config.yaml
model: "image classifier"
dataset: "simulated stained blood smears"
color_jitter: 0.1
num_classes: [7, 7]
mlp_ratio: 2.67
qk_norm: false
inner_norm: false
width: 384
optimizer: "muon"
orthogonalizer: "newton_schulz_5"
adamw_lr_other_params: 0.0018
grad_clip: 3.0
steps: 16600
weight_decay: 0.4
Rows from block 2, named by matrix and row number. Rows with one number belong to one neuron. Each number is 50 + 15 x the weight over the matrix's rms, rounded and kept within 0 to 99. All counts start at 0.
# gate: MLP gate (model.blocks.2.mlp.gate.weight, 1024x384), inputs 128-255
# fc1: MLP up (model.blocks.2.mlp.fc1.weight, 1024x384), inputs 128-255
# fc2: MLP down (model.blocks.2.mlp.fc2.weight, 384x1024, transposed), outputs 128-255
gate.57:38 67 52 47 46 39 61 77 48 45 54 68 50 52 57 36 56 68 60 44 33 53 74 73 51 47 36 31 60 62 63 21 60 38 56 55 57 56 53 53 63 33 52 64 57 51 57 47 45 63 62 46 60 53 50 58 56 49 55 54 26 34 67 53 25 60 71 42 38 80 56 65 37 53 41 40 62 32 67 41 35 58 68 42 48 40 67 63 44 58 35 74 34 64 58 19 52 41 52 30 34 44 65 47 62 54 58 64 59 35 42 54 48 52 39 39 42 50 35 61 52 33 52 62 54 47 20 52
fc1.57:46 53 79 49 41 35 46 59 53 47 57 59 68 31 63 60 69 43 65 57 45 55 46 50 50 28 48 58 43 46 40 51 40 37 44 54 49 36 45 48 54 44 55 63 73 45 61 51 41 56 60 45 41 49 60 48 25 37 55 22 69 50 59 43 51 54 41 37 50 21 70 54 35 48 49 67 83 41 31 39 49 77 69 36 50 64 32 40 40 66 39 54 41 47 49 54 50 61 36 46 65 55 47 59 46 68 50 33 51 50 52 40 62 61 57 50 54 63 48 31 69 70 64 46 38 42 80 52
fc2.57:72 47 47 48 34 42 40 21 66 26 51 44 48 42 36 63 42 74 48 62 33 35 59 45 70 57 22 63 78 46 26 31 40 32 42 37 43 58 46 48 38 51 65 45 67 48 65 56 54 46 44 57 41 64 78 42 34 48 45 63 84 61 37 48 64 42 36 39 77 36 47 54 49 48 62 77 46 39 65 51 44 53 66 31 32 51 53 64 41 63 63 49 46 59 50 60 61 54 38 64 45 63 51 64 38 83 45 49 36 56 73 45 50 59 57 41 59 46 66 46 59 53 40 24 45 59 64 55
gate.58:57 61 45 32 59 42 50 42 43 72 53 51 58 54 43 36 60 49 46 54 49 36 58 32 46 53 65 47 47 60 51 51 46 44 38 47 62 46 50 34 58 70 50 32 55 57 56 47 39 51 57 35 57 56 45 49 34 51 44 49 43 36 37 51 57 47 62 49 48 42 46 47 54 37 64 36 60 53 30 58 38 60 42 51 45 55 58 50 39 63 43 43 43 52 39 55 58 40 55 67 60 59 42 41 64 61 48 33 42 48 36 57 46 75 46 46 43 51 39 54 49 49 48 59 70 64 50 55
fc1.58:30 62 61 56 56 63 56 52 51 58 47 40 43 53 55 50 46 52 43 62 45 52 51 61 51 47 30 55 47 40 47 65 51 45 49 66 41 49 47 64 23 81 56 41 50 40 54 51 39 45 54 48 48 50 50 50 48 62 44 50 64 52 51 54 43 58 50 59 59 41 46 41 59 52 50 50 45 42 54 46 47 43 67 51 49 28 51 49 55 42 64 42 58 45 48 55 42 57 53 44 57 46 55 40 31 48 48 50 66 62 76 42 41 35 46 37 48 53 50 47 40 45 53 38 47 45 61 24
fc2.58:34 66 55 75 50 58 51 41 58 42 45 59 51 56 44 53 42 59 56 36 52 49 38 51 56 55 14 51 60 39 36 42 44 49 49 53 27 56 53 50 34 31 55 56 50 47 69 49 58 51 43 57 47 60 52 59 49 60 44 52 53 48 60 37 76 40 54 72 65 47 61 58 44 42 66 40 59 35 58 49 45 51 61 49 39 48 63 45 55 43 50 46 44 48 61 48 61 34 50 59 46 76 34 48 58 48 69 58 60 61 65 49 42 22 73 47 42 44 50 48 53 77 51 35 47 56 37 43
gate.59:46 60 62 38 42 68 49 44 58 33 57 62 44 39 58 55 49 55 59 46 45 56 44 39 47 58 48 55 40 52 35 48 59 40 49 56 57 46 46 56 56 67 66 72 60 49 56 72 51 29 63 49 53 52 58 55 44 43 60 42 49 66 43 47 39 57 49 51 69 51 62 67 49 39 60 39 72 43 46 43 46 48 55 32 21 46 43 46 54 61 58 53 51 43 71 41 52 66 59 50 61 38 43 50 50 58 45 58 51 60 45 50 56 53 40 55 51 39 52 57 66 46 52 62 57 68 53 68
fc1.59:50 38 50 41 48 47 62 58 56 51 44 54 50 61 46 47 50 63 49 34 70 36 47 57 52 60 64 43 52 57 52 67 57 57 56 57 51 59 56 46 44 56 45 48 44 49 50 42 60 60 37 52 49 63 43 45 72 51 50 62 52 59 53 42 68 44 64 57 43 43 41 34 46 60 53 72 44 64 54 58 28 55 47 60 82 41 37 52 51 38 60 36 58 48 43 60 59 42 58 40 49 45 48 48 46 24 52 48 51 40 41 67 37 63 63 53 45 55 46 32 33 41 50 42 60 47 47 41
fc2.59:55 33 51 31 61 46 61 51 44 61 30 44 69 61 21 32 62 77 39 34 45 40 41 42 43 64 43 53 48 53 57 64 45 52 34 44 39 49 59 34 54 48 43 37 38 58 37 32 39 39 37 31 49 51 34 55 53 57 57 61 50 44 49 44 56 42 76 73 38 51 57 24 55 24 47 59 34 47 43 77 45 45 41 53 81 55 42 46 46 62 54 45 42 58 48 78 70 47 59 32 57 56 52 27 69 62 45 43 42 21 48 44 24 31 82 66 49 52 35 18 45 32 46 78 45 54 51 41
gate.62:51 50 49 48 49 51 50 50 50 50 50 49 49 51 49 50 51 48 50 48 51 50 49 50 51 50 50 49 49 51 52 52 50 51 48 49 50 50 51 51 50 52 49 50 50 48 52 51 50 52 50 51 52 52 49 50 51 50 50 49 49 51 51 48 49 48 49 51 52 52 52 52 51 53 50 52 50 51 51 50 50 49 52 49 50 50 48 52 50 50 50 49 49 50 50 48 50 49 49 49 48 51 50 47 50 50 50 50 51 47 52 52 50 50 50 51 48 50 49 49 53 50 49 52 49 49 49 51
fc1.62:50 50 49 48 49 51 50 50 50 50 50 49 50 50 48 49 51 49 50 47 52 49 48 51 51 50 49 48 49 51 52 53 50 51 48 49 50 50 51 51 50 51 50 51 49 48 52 50 50 52 51 51 52 52 49 50 51 50 50 49 48 51 51 48 49 47 49 51 52 52 52 52 51 53 50 51 50 50 51 49 50 49 52 49 50 50 48 52 49 51 50 49 50 50 49 48 50 49 49 49 48 51 49 47 51 50 50 49 52 47 51 52 50 50 50 51 48 50 49 49 53 50 48 52 50 49 48 51
fc2.62:52 47 52 52 50 49 49 47 49 49 50 49 50 53 47 49 51 50 48 50 51 52 48 50 50 50 48 51 49 48 51 51 51 52 50 47 51 50 53 54 51 46 49 49 51 51 51 50 50 48 51 49 51 49 47 46 47 49 50 49 50 51 51 50 50 49 49 50 51 50 49 51 50 52 48 49 48 51 49 50 48 52 49 52 52 49 51 48 50 49 51 49 48 50 51 51 49 49 48 53 50 51 49 50 49 52 49 50 50 50 50 49 48 51 52 51 48 49 50 50 50 50 50 51 49 48 52 53
gate.64:51 50 53 33 57 32 51 55 39 74 50 55 57 53 32 36 60 51 41 64 46 24 56 43 41 53 52 49 41 64 46 66 44 36 40 44 49 38 57 38 52 64 60 35 59 65 57 44 37 48 59 35 54 48 49 51 33 50 45 49 55 39 37 54 56 51 62 42 51 35 46 50 51 43 68 40 67 55 31 68 45 63 44 56 49 58 51 49 41 68 48 40 44 45 43 56 60 47 45 72 64 65 36 37 54 59 45 33 41 43 38 56 43 87 49 52 41 55 37 50 45 43 58 64 73 55 41 54
fc1.64:72 36 32 51 45 44 58 48 54 36 48 55 55 48 47 56 48 49 62 37 54 53 46 40 52 43 73 42 53 70 54 45 59 61 59 41 59 54 41 43 75 06 42 61 53 63 51 42 59 52 47 52 54 48 56 44 52 39 62 44 41 53 55 40 58 36 40 41 34 58 54 59 50 47 39 49 62 59 62 53 50 53 34 48 52 73 45 42 50 57 36 57 40 58 58 51 48 44 42 55 35 46 41 55 67 46 56 53 39 47 33 56 67 58 52 55 51 45 51 56 58 50 45 50 51 50 38 75
fc2.64:65 41 41 30 49 41 49 52 45 63 59 44 41 50 54 52 55 42 44 67 50 52 71 48 45 42 89 43 42 66 62 58 59 54 52 51 67 48 47 51 63 72 45 46 55 49 37 48 43 51 55 48 55 41 45 42 59 41 56 51 41 47 52 60 37 60 49 31 35 52 41 44 52 51 39 57 37 68 39 52 53 46 41 55 61 54 40 51 49 54 44 59 59 54 44 51 39 60 48 43 45 36 62 52 44 44 39 39 43 44 35 51 58 70 37 52 61 56 46 51 54 32 52 55 48 45 57 60
gate.65:51 49 48 51 51 50 52 51 47 48 49 46 50 48 51 49 49 51 51 49 49 50 49 49 50 50 50 50 49 52 49 53 50 50 50 51 49 51 50 51 54 53 49 50 49 49 49 49 50 52 48 50 53 52 51 48 51 49 49 49 50 49 50 48 53 51 46 48 50 47 52 48 49 49 48 47 48 50 49 49 53 54 48 50 51 49 49 50 52 51 51 50 52 50 51 50 51 51 48 51 49 50 47 50 50 51 51 48 51 48 50 50 49 51 51 51 49 50 51 50 49 49 50 50 51 51 49 50
fc1.65:49 51 52 48 49 51 48 48 53 52 50 53 50 52 49 50 51 48 49 50 51 50 51 52 50 50 50 50 51 48 51 47 51 51 50 49 51 50 50 49 46 47 51 51 51 51 52 51 50 48 52 49 47 48 49 52 48 52 51 50 50 51 49 51 47 49 54 53 50 53 47 52 51 50 52 53 52 50 51 51 47 47 52 50 49 51 52 50 48 49 49 50 48 51 49 51 49 48 51 50 51 50 53 49 50 50 49 52 48 51 49 49 50 49 49 50 51 50 49 50 51 52 49 51 49 49 50 50
fc2.65:49 51 50 47 48 51 47 49 51 51 51 52 52 53 50 50 50 49 49 49 51 50 50 50 50 49 49 50 51 49 51 48 49 50 50 49 51 49 50 50 46 50 51 50 51 51 53 50 49 48 51 49 48 49 49 51 50 52 51 52 51 51 48 49 49 48 51 51 50 52 47 52 52 52 51 53 50 51 50 50 48 48 52 51 51 51 49 50 49 49 53 51 49 50 49 50 50 50 50 50 49 49 52 49 50 50 50 52 49 51 51 50 50 49 51 49 50 50 50 50 51 51 49 51 49 48 51 50
gate.66:72 45 47 36 56 48 46 52 66 61 47 55 58 53 52 60 56 68 39 68 56 29 73 50 49 60 52 64 34 50 30 48 47 46 61 36 52 36 45 61 38 07 26 57 38 60 67 63 52 43 49 38 35 59 43 56 12 29 70 45 56 66 60 33 53 46 59 62 36 55 73 54 60 32 65 44 56 46 59 49 29 71 44 27 58 28 57 59 38 57 54 57 46 42 52 51 69 38 63 48 77 55 50 44 37 40 58 53 42 53 65 56 44 46 42 54 38 36 49 44 53 63 51 37 50 45 47 42
fc1.66:24 41 41 26 53 23 46 49 42 21 50 49 21 60 63 69 26 27 45 54 32 50 42 69 56 66 53 40 49 36 31 45 42 64 45 47 56 54 62 64 43 99 29 48 54 29 36 66 50 62 60 40 48 45 45 62 42 56 33 55 50 59 55 41 60 59 59 64 53 57 68 54 44 63 39 58 16 43 62 47 70 61 57 47 72 14 51 45 40 36 55 46 47 56 49 59 37 44 47 52 40 66 49 54 63 34 60 55 77 61 74 35 44 48 40 59 38 48 44 54 55 56 50 43 48 49 28 50
fc2.66:52 39 29 49 38 50 60 20 62 44 54 59 46 40 66 45 30 60 56 29 37 54 39 30 51 53 58 44 32 36 55 33 39 62 58 35 55 51 43 34 51 35 33 40 70 60 64 44 71 44 48 44 64 42 53 56 55 43 56 45 35 36 56 38 64 32 46 33 51 50 36 51 34 38 40 73 48 53 47 50 37 44 54 59 49 57 58 45 50 53 48 44 44 47 87 47 42 56 42 62 26 86 46 44 53 55 53 54 36 58 59 65 52 58 71 57 40 48 43 63 53 66 43 58 49 58 73 72
gate.67:34 44 44 51 46 34 67 53 39 41 49 41 51 55 41 41 46 81 31 46 30 55 42 60 56 46 41 45 51 58 56 36 38 67 47 55 52 34 71 60 65 30 42 41 60 63 27 19 41 57 35 58 55 49 51 53 68 46 58 38 69 81 67 41 60 33 81 56 34 59 44 48 40 46 34 50 37 33 49 48 40 42 37 42 54 39 49 54 58 64 40 60 55 62 58 40 71 44 39 44 38 50 43 88 70 60 39 62 54 35 58 69 58 95 49 52 52 66 51 67 33 38 53 70 43 59 40 35
fc1.67:48 45 46 59 43 63 66 40 20 47 47 51 50 44 48 49 84 45 74 33 63 29 51 29 44 63 42 42 74 88 40 64 67 43 50 56 54 55 53 68 36 73 69 42 59 36 43 58 41 65 62 59 57 52 34 40 45 51 32 60 43 44 43 39 64 64 25 61 49 50 67 48 46 48 47 36 45 56 54 30 73 63 72 62 24 58 53 57 43 34 46 56 61 37 64 56 56 48 33 58 41 53 31 23 67 66 67 50 61 59 44 39 46 33 46 76 38 36 57 41 48 40 56 51 55 64 52 51
fc2.67:54 49 50 56 43 61 53 44 24 49 42 28 41 55 27 42 72 59 59 39 48 32 47 46 30 65 31 52 55 40 45 56 49 58 33 51 43 41 36 50 48 64 47 51 46 36 62 57 47 24 36 56 53 48 52 49 41 59 41 50 53 34 28 28 64 58 41 78 48 37 64 48 65 86 48 31 35 61 54 41 44 49 66 46 40 51 55 36 37 37 62 49 21 40 74 41 68 48 43 63 53 52 45 36 47 67 62 53 38 57 54 59 36 51 47 56 44 48 50 37 59 55 32 22 57 61 43 40
gate.68:33 45 37 70 48 66 50 74 45 50 46 58 58 51 64 43 43 45 33 37 59 43 76 88 58 59 40 33 44 40 54 51 60 64 44 44 65 58 49 34 52 59 46 86 63 44 30 68 42 29 76 72 49 36 56 50 67 54 28 46 56 45 58 68 51 47 53 63 33 69 42 71 47 57 71 49 56 36 43 32 66 44 16 58 21 38 65 24 35 64 59 43 63 68 63 19 48 57 35 21 53 42 46 90 55 52 43 21 65 66 49 59 68 34 31 23 53 48 54 40 44 51 44 36 51 63 48 56
fc1.68:34 51 50 71 53 66 43 70 42 51 48 65 73 51 71 42 42 49 31 49 44 42 66 81 58 62 48 29 56 36 53 56 54 45 46 44 63 60 52 42 56 54 50 73 66 52 29 73 42 23 84 75 45 30 51 52 57 54 29 45 53 53 54 81 51 44 38 59 41 67 43 80 52 70 76 50 57 37 49 26 75 52 29 57 22 40 80 22 35 70 56 48 61 63 68 22 56 62 36 09 49 51 51 91 52 49 44 16 63 63 45 64 60 36 32 37 49 48 54 45 57 41 45 30 57 65 53 53
fc2.68:46 43 38 43 56 79 32 54 32 68 55 96 37 64 45 65 32 75 60 62 57 52 54 54 43 28 57 41 40 58 35 45 37 57 35 68 55 39 40 73 34 00 43 28 24 54 73 56 33 91 61 43 29 51 41 73 89 50 47 57 56 64 67 58 52 42 57 43 30 38 43 54 61 43 43 63 49 38 34 55 74 46 66 45 33 61 41 73 39 57 32 46 44 38 64 51 10 58 47 13 59 32 49 61 60 69 54 47 47 57 68 44 68 14 52 62 60 56 71 55 65 75 53 88 53 48 10 72
gate.69:35 38 59 66 39 56 42 47 49 59 55 61 55 47 47 60 51 44 55 41 70 43 60 48 56 46 47 49 62 59 45 53 49 45 39 52 60 55 64 44 44 14 46 46 54 56 49 63 41 55 58 62 42 51 50 43 52 59 61 59 42 49 52 51 45 41 53 61 64 58 60 62 59 40 52 46 52 36 49 52 52 48 43 75 58 43 48 57 48 54 37 35 46 50 37 47 51 42 55 66 37 61 44 60 52 53 59 43 56 58 50 50 43 60 51 47 51 46 45 35 53 46 50 60 62 72 50 48
fc1.69:39 28 59 73 43 58 35 55 43 66 51 60 55 46 44 62 58 46 54 23 64 48 49 47 56 42 32 51 68 53 47 65 49 48 42 50 61 53 55 64 33 33 52 46 51 49 52 50 53 48 42 49 50 40 46 42 50 58 51 55 43 63 55 49 44 53 57 61 60 48 53 57 60 41 47 47 58 43 52 51 54 53 46 66 60 53 43 56 52 47 39 41 44 46 44 61 49 54 54 62 35 54 45 49 44 53 62 57 57 48 33 46 47 58 44 57 40 49 53 48 56 46 52 49 55 51 46 41
fc2.69:31 47 65 45 29 55 39 53 42 54 49 56 63 41 41 69 77 16 47 25 61 47 30 55 62 24 35 49 56 60 51 61 50 52 46 55 74 64 55 58 52 45 58 51 47 39 36 55 37 53 37 46 49 41 39 53 28 54 63 55 48 53 35 55 45 54 49 59 58 65 51 54 72 48 36 49 45 57 56 36 59 54 58 79 60 42 41 42 67 32 50 48 51 53 38 56 43 46 64 51 38 21 51 47 45 44 60 51 65 50 30 45 50 65 36 56 49 38 56 47 55 48 46 39 64 65 56 36
gate.72:51 42 52 55 52 53 51 55 48 45 51 45 49 42 45 46 51 48 46 52 56 46 49 42 49 48 49 46 45 48 48 53 52 46 43 45 48 47 54 48 62 46 42 50 51 52 46 51 54 55 46 47 55 45 51 47 51 46 50 48 47 48 47 48 51 50 37 49 55 49 45 52 53 48 42 52 47 52 43 47 53 56 42 50 54 50 41 42 53 49 50 46 53 46 43 48 54 49 46 57 41 49 46 43 48 49 51 42 50 45 47 49 45 55 50 48 45 45 53 47 52 47 51 55 55 52 51 45
fc1.72:43 40 57 53 52 49 52 60 49 50 50 52 58 48 48 49 49 50 49 49 51 53 49 45 49 52 49 51 50 47 43 56 52 46 46 47 56 58 52 46 59 46 43 48 47 49 48 49 53 47 46 49 63 46 55 45 45 49 42 51 50 52 53 51 45 48 41 49 50 48 54 54 50 48 47 48 55 55 51 53 52 57 39 54 52 47 50 38 55 45 54 52 49 52 51 55 51 46 49 59 48 56 46 49 48 50 51 46 52 53 44 46 49 50 45 44 50 40 47 55 45 51 47 44 51 50 55 54
fc2.72:42 45 51 54 54 51 50 53 47 52 49 51 49 46 51 49 51 37 50 46 47 50 48 49 56 48 48 48 43 53 50 57 44 50 40 53 53 53 50 52 59 61 51 43 48 46 46 53 47 51 42 51 58 53 53 50 48 48 48 52 48 46 52 49 55 46 48 49 49 50 60 45 56 47 51 52 46 48 51 47 55 55 47 53 53 47 53 49 52 39 43 50 55 55 50 51 45 45 51 49 42 51 47 54 51 51 49 41 52 54 47 55 44 51 48 50 47 51 55 49 44 56 53 52 52 59 52 44
gate.74:41 46 40 36 58 29 50 42 35 68 48 57 69 51 38 45 56 51 40 40 44 13 63 31 35 54 66 54 42 48 38 47 33 42 29 39 47 48 66 42 67 37 49 37 52 62 47 45 40 54 63 42 41 48 44 61 43 48 35 42 46 39 58 53 42 38 76 52 58 37 47 43 31 31 68 37 55 54 34 57 45 64 33 55 42 40 48 47 36 61 36 48 32 48 47 47 78 45 52 83 76 65 50 40 55 52 51 22 44 44 52 52 34 78 53 72 55 48 56 46 54 59 59 78 60 60 54 73
fc1.74:36 57 64 52 46 67 37 51 41 42 51 47 37 58 60 47 32 65 48 73 51 65 59 61 33 55 39 58 44 46 29 62 54 53 44 51 42 47 38 60 37 97 53 48 38 43 52 58 44 33 55 41 58 48 60 63 50 64 42 52 62 65 45 52 45 48 30 52 61 51 46 35 60 62 53 47 42 37 49 49 42 52 59 37 40 34 58 56 65 34 75 48 46 38 59 42 67 57 55 51 54 43 55 44 47 47 44 51 49 57 66 55 30 38 60 44 47 49 47 48 39 47 45 40 47 51 55 28
fc2.74:37 68 58 74 40 62 50 40 63 35 45 61 63 52 43 53 36 57 57 32 55 49 35 51 65 47 29 51 53 36 46 39 44 54 45 51 30 53 45 59 32 27 51 51 54 45 56 54 66 53 44 55 48 67 49 55 56 62 42 59 48 39 60 41 89 42 52 67 64 48 64 76 48 49 75 48 66 37 59 46 47 54 58 53 29 51 56 50 50 39 56 40 42 52 50 40 56 40 51 60 41 72 36 52 42 41 66 58 56 59 65 50 45 30 87 47 43 47 58 57 57 78 43 36 36 54 36 48
gate.75:41 51 58 67 59 63 48 33 84 71 32 59 59 48 48 51 11 75 12 79 34 50 82 60 50 54 68 48 62 17 53 25 47 54 39 29 47 30 48 27 52 46 55 60 44 92 75 62 60 60 44 35 75 43 67 33 41 48 69 31 66 48 51 39 52 22 47 58 39 62 24 36 23 62 34 77 65 32 72 73 35 24 32 08 96 35 71 55 57 52 39 66 24 69 24 48 12 45 39 33 54 43 90 89 54 56 33 47 53 42 80 76 51 41 68 56 55 45 44 83 59 43 42 55 40 34 58 60
fc1.75:41 46 22 58 47 33 82 73 30 41 31 44 46 49 45 50 34 68 32 50 32 43 23 56 37 51 34 52 37 70 28 57 64 81 62 66 62 35 49 35 45 19 23 41 74 60 15 25 35 46 30 44 49 50 34 62 65 38 67 49 63 95 56 41 75 29 72 58 48 69 73 55 52 73 41 58 31 29 60 42 37 37 30 38 47 58 50 69 80 70 39 52 75 37 71 45 72 72 31 29 68 20 62 90 58 24 31 67 63 32 69 78 80 78 59 30 51 65 51 75 28 32 57 79 51 61 12 36
fc2.75:35 46 59 49 49 37 38 58 60 46 66 61 65 80 77 61 47 53 45 53 35 69 53 73 90 34 66 39 43 44 64 40 30 46 54 73 63 57 75 44 57 34 58 48 61 67 42 49 62 92 55 62 67 44 65 58 71 47 69 49 57 66 67 70 41 42 64 20 61 63 35 64 59 19 50 80 64 47 41 59 88 44 29 59 45 50 45 65 57 53 34 43 57 64 31 49 36 51 65 30 51 64 57 54 57 32 42 60 65 41 49 44 52 58 45 37 60 56 52 60 41 32 55 91 60 33 40 61
gate.76:52 51 52 51 49 51 52 49 49 53 50 52 50 49 48 49 51 46 50 50 51 50 50 50 48 50 54 51 49 50 49 49 49 46 49 46 50 47 51 50 52 41 50 51 49 53 50 54 52 50 52 47 49 49 51 48 50 50 50 51 48 48 51 51 52 52 51 50 49 51 52 50 49 53 50 50 51 49 51 53 51 50 49 48 50 51 50 47 49 49 48 48 50 49 48 47 49 49 47 48 52 52 47 48 52 50 49 48 51 50 50 50 47 47 52 48 50 52 52 50 50 52 50 51 51 49 49 55
fc1.76:50 50 53 52 48 50 52 49 50 50 49 51 52 49 46 50 49 46 49 51 50 50 53 49 48 49 54 50 50 49 51 49 49 48 48 47 52 48 51 50 53 39 49 51 50 54 50 53 51 50 50 48 50 47 50 47 50 49 51 51 51 48 51 53 50 52 49 48 50 51 51 52 48 52 49 49 49 52 49 52 50 49 51 51 51 51 50 44 51 50 50 49 53 48 50 48 48 49 48 49 51 51 48 51 50 51 49 46 50 50 51 51 48 49 50 49 50 51 52 48 49 52 50 50 49 50 51 52
fc2.76:52 53 50 47 49 51 49 49 51 49 48 50 50 53 52 50 47 49 50 51 46 51 50 50 49 47 55 50 49 46 52 50 51 49 47 51 47 48 51 49 50 63 48 50 51 51 49 50 53 53 52 49 49 51 50 50 50 50 48 49 50 48 52 50 53 50 49 51 49 52 51 51 46 54 51 50 48 48 51 49 48 49 51 46 52 49 48 51 50 50 50 51 51 51 49 48 48 51 48 48 48 50 52 54 50 44 49 48 51 50 52 53 49 47 54 49 50 51 49 51 51 49 49 54 51 51 49 52
gate.78:47 17 36 59 21 61 39 63 52 46 42 43 68 40 37 67 93 31 43 09 41 37 58 65 74 05 61 43 83 99 49 65 67 44 37 62 43 56 69 40 55 37 68 32 25 63 55 40 26 65 51 83 10 40 25 44 30 47 68 62 55 38 58 41 12 71 59 63 70 63 61 77 49 32 40 33 73 51 63 65 49 56 75 61 51 11 25 29 56 38 15 30 38 47 70 28 46 78 46 51 34 24 67 57 69 59 59 60 57 61 24 38 39 66 55 41 58 40 47 35 59 54 53 38 48 83 42 27
fc1.78:39 24 30 64 28 61 44 45 64 63 57 39 58 55 34 52 80 36 43 07 46 71 34 31 73 34 59 51 51 57 43 67 48 57 64 46 78 82 70 84 29 68 34 31 29 47 53 45 34 57 26 75 41 50 18 40 36 66 50 60 51 61 67 54 09 72 75 86 63 94 46 94 38 32 39 51 53 52 52 56 58 08 58 42 67 28 45 48 80 47 18 37 37 52 34 55 53 64 70 65 09 26 94 59 57 49 59 49 22 49 33 51 35 81 29 35 45 42 59 26 46 42 36 34 50 81 52 34
fc2.78:24 34 57 52 34 64 45 68 39 65 36 85 71 52 63 64 37 47 43 12 66 19 32 64 60 23 36 60 38 40 37 52 59 52 33 52 77 64 95 40 43 04 60 56 40 47 68 66 14 63 23 40 33 50 28 50 21 53 55 57 40 52 36 81 34 60 37 59 31 62 60 32 58 52 24 28 77 50 64 50 55 55 67 67 32 54 35 51 39 29 34 49 80 49 36 55 23 43 43 59 31 30 55 46 60 34 67 33 68 62 25 62 71 80 34 71 49 36 64 55 37 80 74 78 89 62 60 39
gate.81:66 43 50 58 40 30 86 47 32 66 45 34 45 41 44 38 32 71 64 73 37 63 44 42 46 56 40 66 48 71 48 32 49 38 52 47 46 36 38 60 64 34 35 36 50 56 30 45 56 52 48 51 79 49 64 28 61 37 64 38 43 32 54 37 99 60 44 30 46 39 60 48 44 56 37 17 40 59 54 39 36 77 42 52 82 49 76 81 48 66 58 39 64 58 57 52 36 49 41 50 47 55 42 62 31 83 47 53 36 36 70 55 53 59 54 59 59 72 61 72 40 52 58 48 63 51 32 59
fc1.81:74 55 54 77 53 59 68 46 47 30 42 47 39 25 57 40 42 56 61 57 70 69 73 40 52 70 56 42 56 61 84 75 64 43 40 49 45 32 51 51 81 61 58 43 42 61 24 44 48 65 45 56 70 47 39 33 82 42 40 56 15 39 60 69 73 77 23 32 62 39 60 25 44 57 78 35 78 43 56 41 78 72 59 39 63 45 41 42 31 66 44 37 76 66 65 41 52 69 28 35 59 53 14 61 69 54 85 37 58 41 32 76 24 48 52 36 33 81 71 46 66 40 25 36 38 26 44 40
fc2.81:67 52 50 62 58 24 55 57 45 42 50 46 51 25 59 33 52 66 62 49 56 51 42 39 49 50 57 50 65 67 81 72 61 26 64 56 48 44 50 58 67 70 43 55 32 51 51 34 52 57 57 71 59 52 62 39 54 33 28 45 34 52 47 52 76 44 33 31 39 25 44 40 35 39 31 28 63 30 54 45 53 66 16 49 54 42 57 50 68 73 32 42 69 66 39 42 58 41 44 48 32 40 43 37 51 55 71 43 54 36 25 49 48 51 65 54 40 46 61 56 32 56 56 22 65 43 17 65
gate.82:33 43 60 57 55 65 46 52 48 49 48 60 50 57 45 45 46 39 52 47 47 48 62 40 48 53 54 46 53 65 41 51 60 46 42 40 40 35 38 50 48 53 56 50 46 69 50 50 61 57 43 54 39 36 42 47 54 61 59 44 51 39 35 54 53 59 46 48 35 53 52 66 45 46 60 46 58 47 59 50 51 35 56 41 62 53 47 44 55 47 43 60 45 56 45 43 50 47 43 45 43 38 57 28 55 61 48 43 50 47 41 53 48 45 49 45 47 45 49 38 53 54 51 57 57 54 45 47
fc1.82:32 49 60 44 54 66 53 61 51 53 53 60 55 57 49 45 27 49 53 49 45 56 53 50 46 54 56 49 44 66 50 47 60 45 43 42 44 39 35 47 62 56 57 44 44 63 52 52 76 53 50 47 40 49 43 46 51 56 46 43 50 37 47 47 45 56 43 40 36 51 53 67 48 41 57 45 54 50 45 48 43 39 56 52 53 56 58 49 52 40 43 64 44 58 52 41 48 51 55 48 54 35 48 23 43 59 39 39 52 47 44 54 44 26 55 37 50 46 49 30 51 50 56 45 60 52 53 50
fc2.82:47 45 47 56 54 68 48 66 34 47 51 55 36 67 64 46 65 51 53 41 48 49 32 58 55 46 53 57 48 54 57 57 64 47 44 44 52 71 38 52 40 66 58 60 43 49 42 52 57 57 60 47 56 40 45 51 79 52 45 49 42 42 68 52 42 58 55 57 44 70 71 51 39 73 53 56 55 48 57 35 55 55 55 50 42 49 63 47 46 32 49 78 61 51 76 41 43 52 52 41 33 47 53 55 47 63 51 64 59 41 43 60 49 50 46 41 53 45 51 63 62 43 52 42 49 54 38 47
gate.84:52 50 54 33 57 33 54 55 39 77 46 55 59 51 34 38 54 52 41 60 48 23 58 44 38 56 44 48 40 65 45 66 44 33 39 45 49 30 51 31 53 81 64 25 54 60 59 41 42 43 60 38 54 50 49 56 32 50 53 47 55 37 34 56 58 51 62 42 54 33 42 46 56 44 63 47 60 53 26 63 43 68 41 55 53 57 52 55 39 73 49 37 52 45 41 61 64 46 44 64 67 60 42 31 49 56 42 34 42 44 38 59 41 98 41 55 46 51 38 57 46 47 58 60 62 49 46 43
fc1.84:73 31 31 49 44 41 58 46 55 35 47 54 60 51 54 54 55 50 64 28 51 59 43 37 50 42 81 42 55 70 49 33 58 64 59 37 57 55 40 41 78 10 43 65 50 64 53 40 60 55 47 59 55 50 55 45 51 38 63 42 40 50 62 41 51 35 41 34 29 61 58 55 46 55 41 44 62 65 60 51 49 50 34 46 53 75 49 43 57 62 36 58 40 60 58 52 48 43 45 56 39 49 46 54 70 45 58 53 36 45 31 58 70 58 49 58 48 44 54 58 52 52 45 51 47 48 37 74
fc2.84:67 41 48 27 51 44 51 47 46 59 59 45 40 47 51 49 52 44 44 68 53 53 66 42 51 45 83 43 45 69 63 59 56 56 46 49 68 49 45 50 68 71 46 48 47 46 35 50 45 49 60 46 55 43 44 43 55 42 54 49 48 47 48 62 38 61 42 29 35 56 40 45 52 49 36 59 41 65 35 43 54 49 45 63 62 51 36 44 52 53 47 56 56 51 51 53 37 62 46 42 51 37 65 58 40 44 36 34 46 45 34 51 56 77 39 50 61 55 44 49 53 29 48 63 47 52 56 63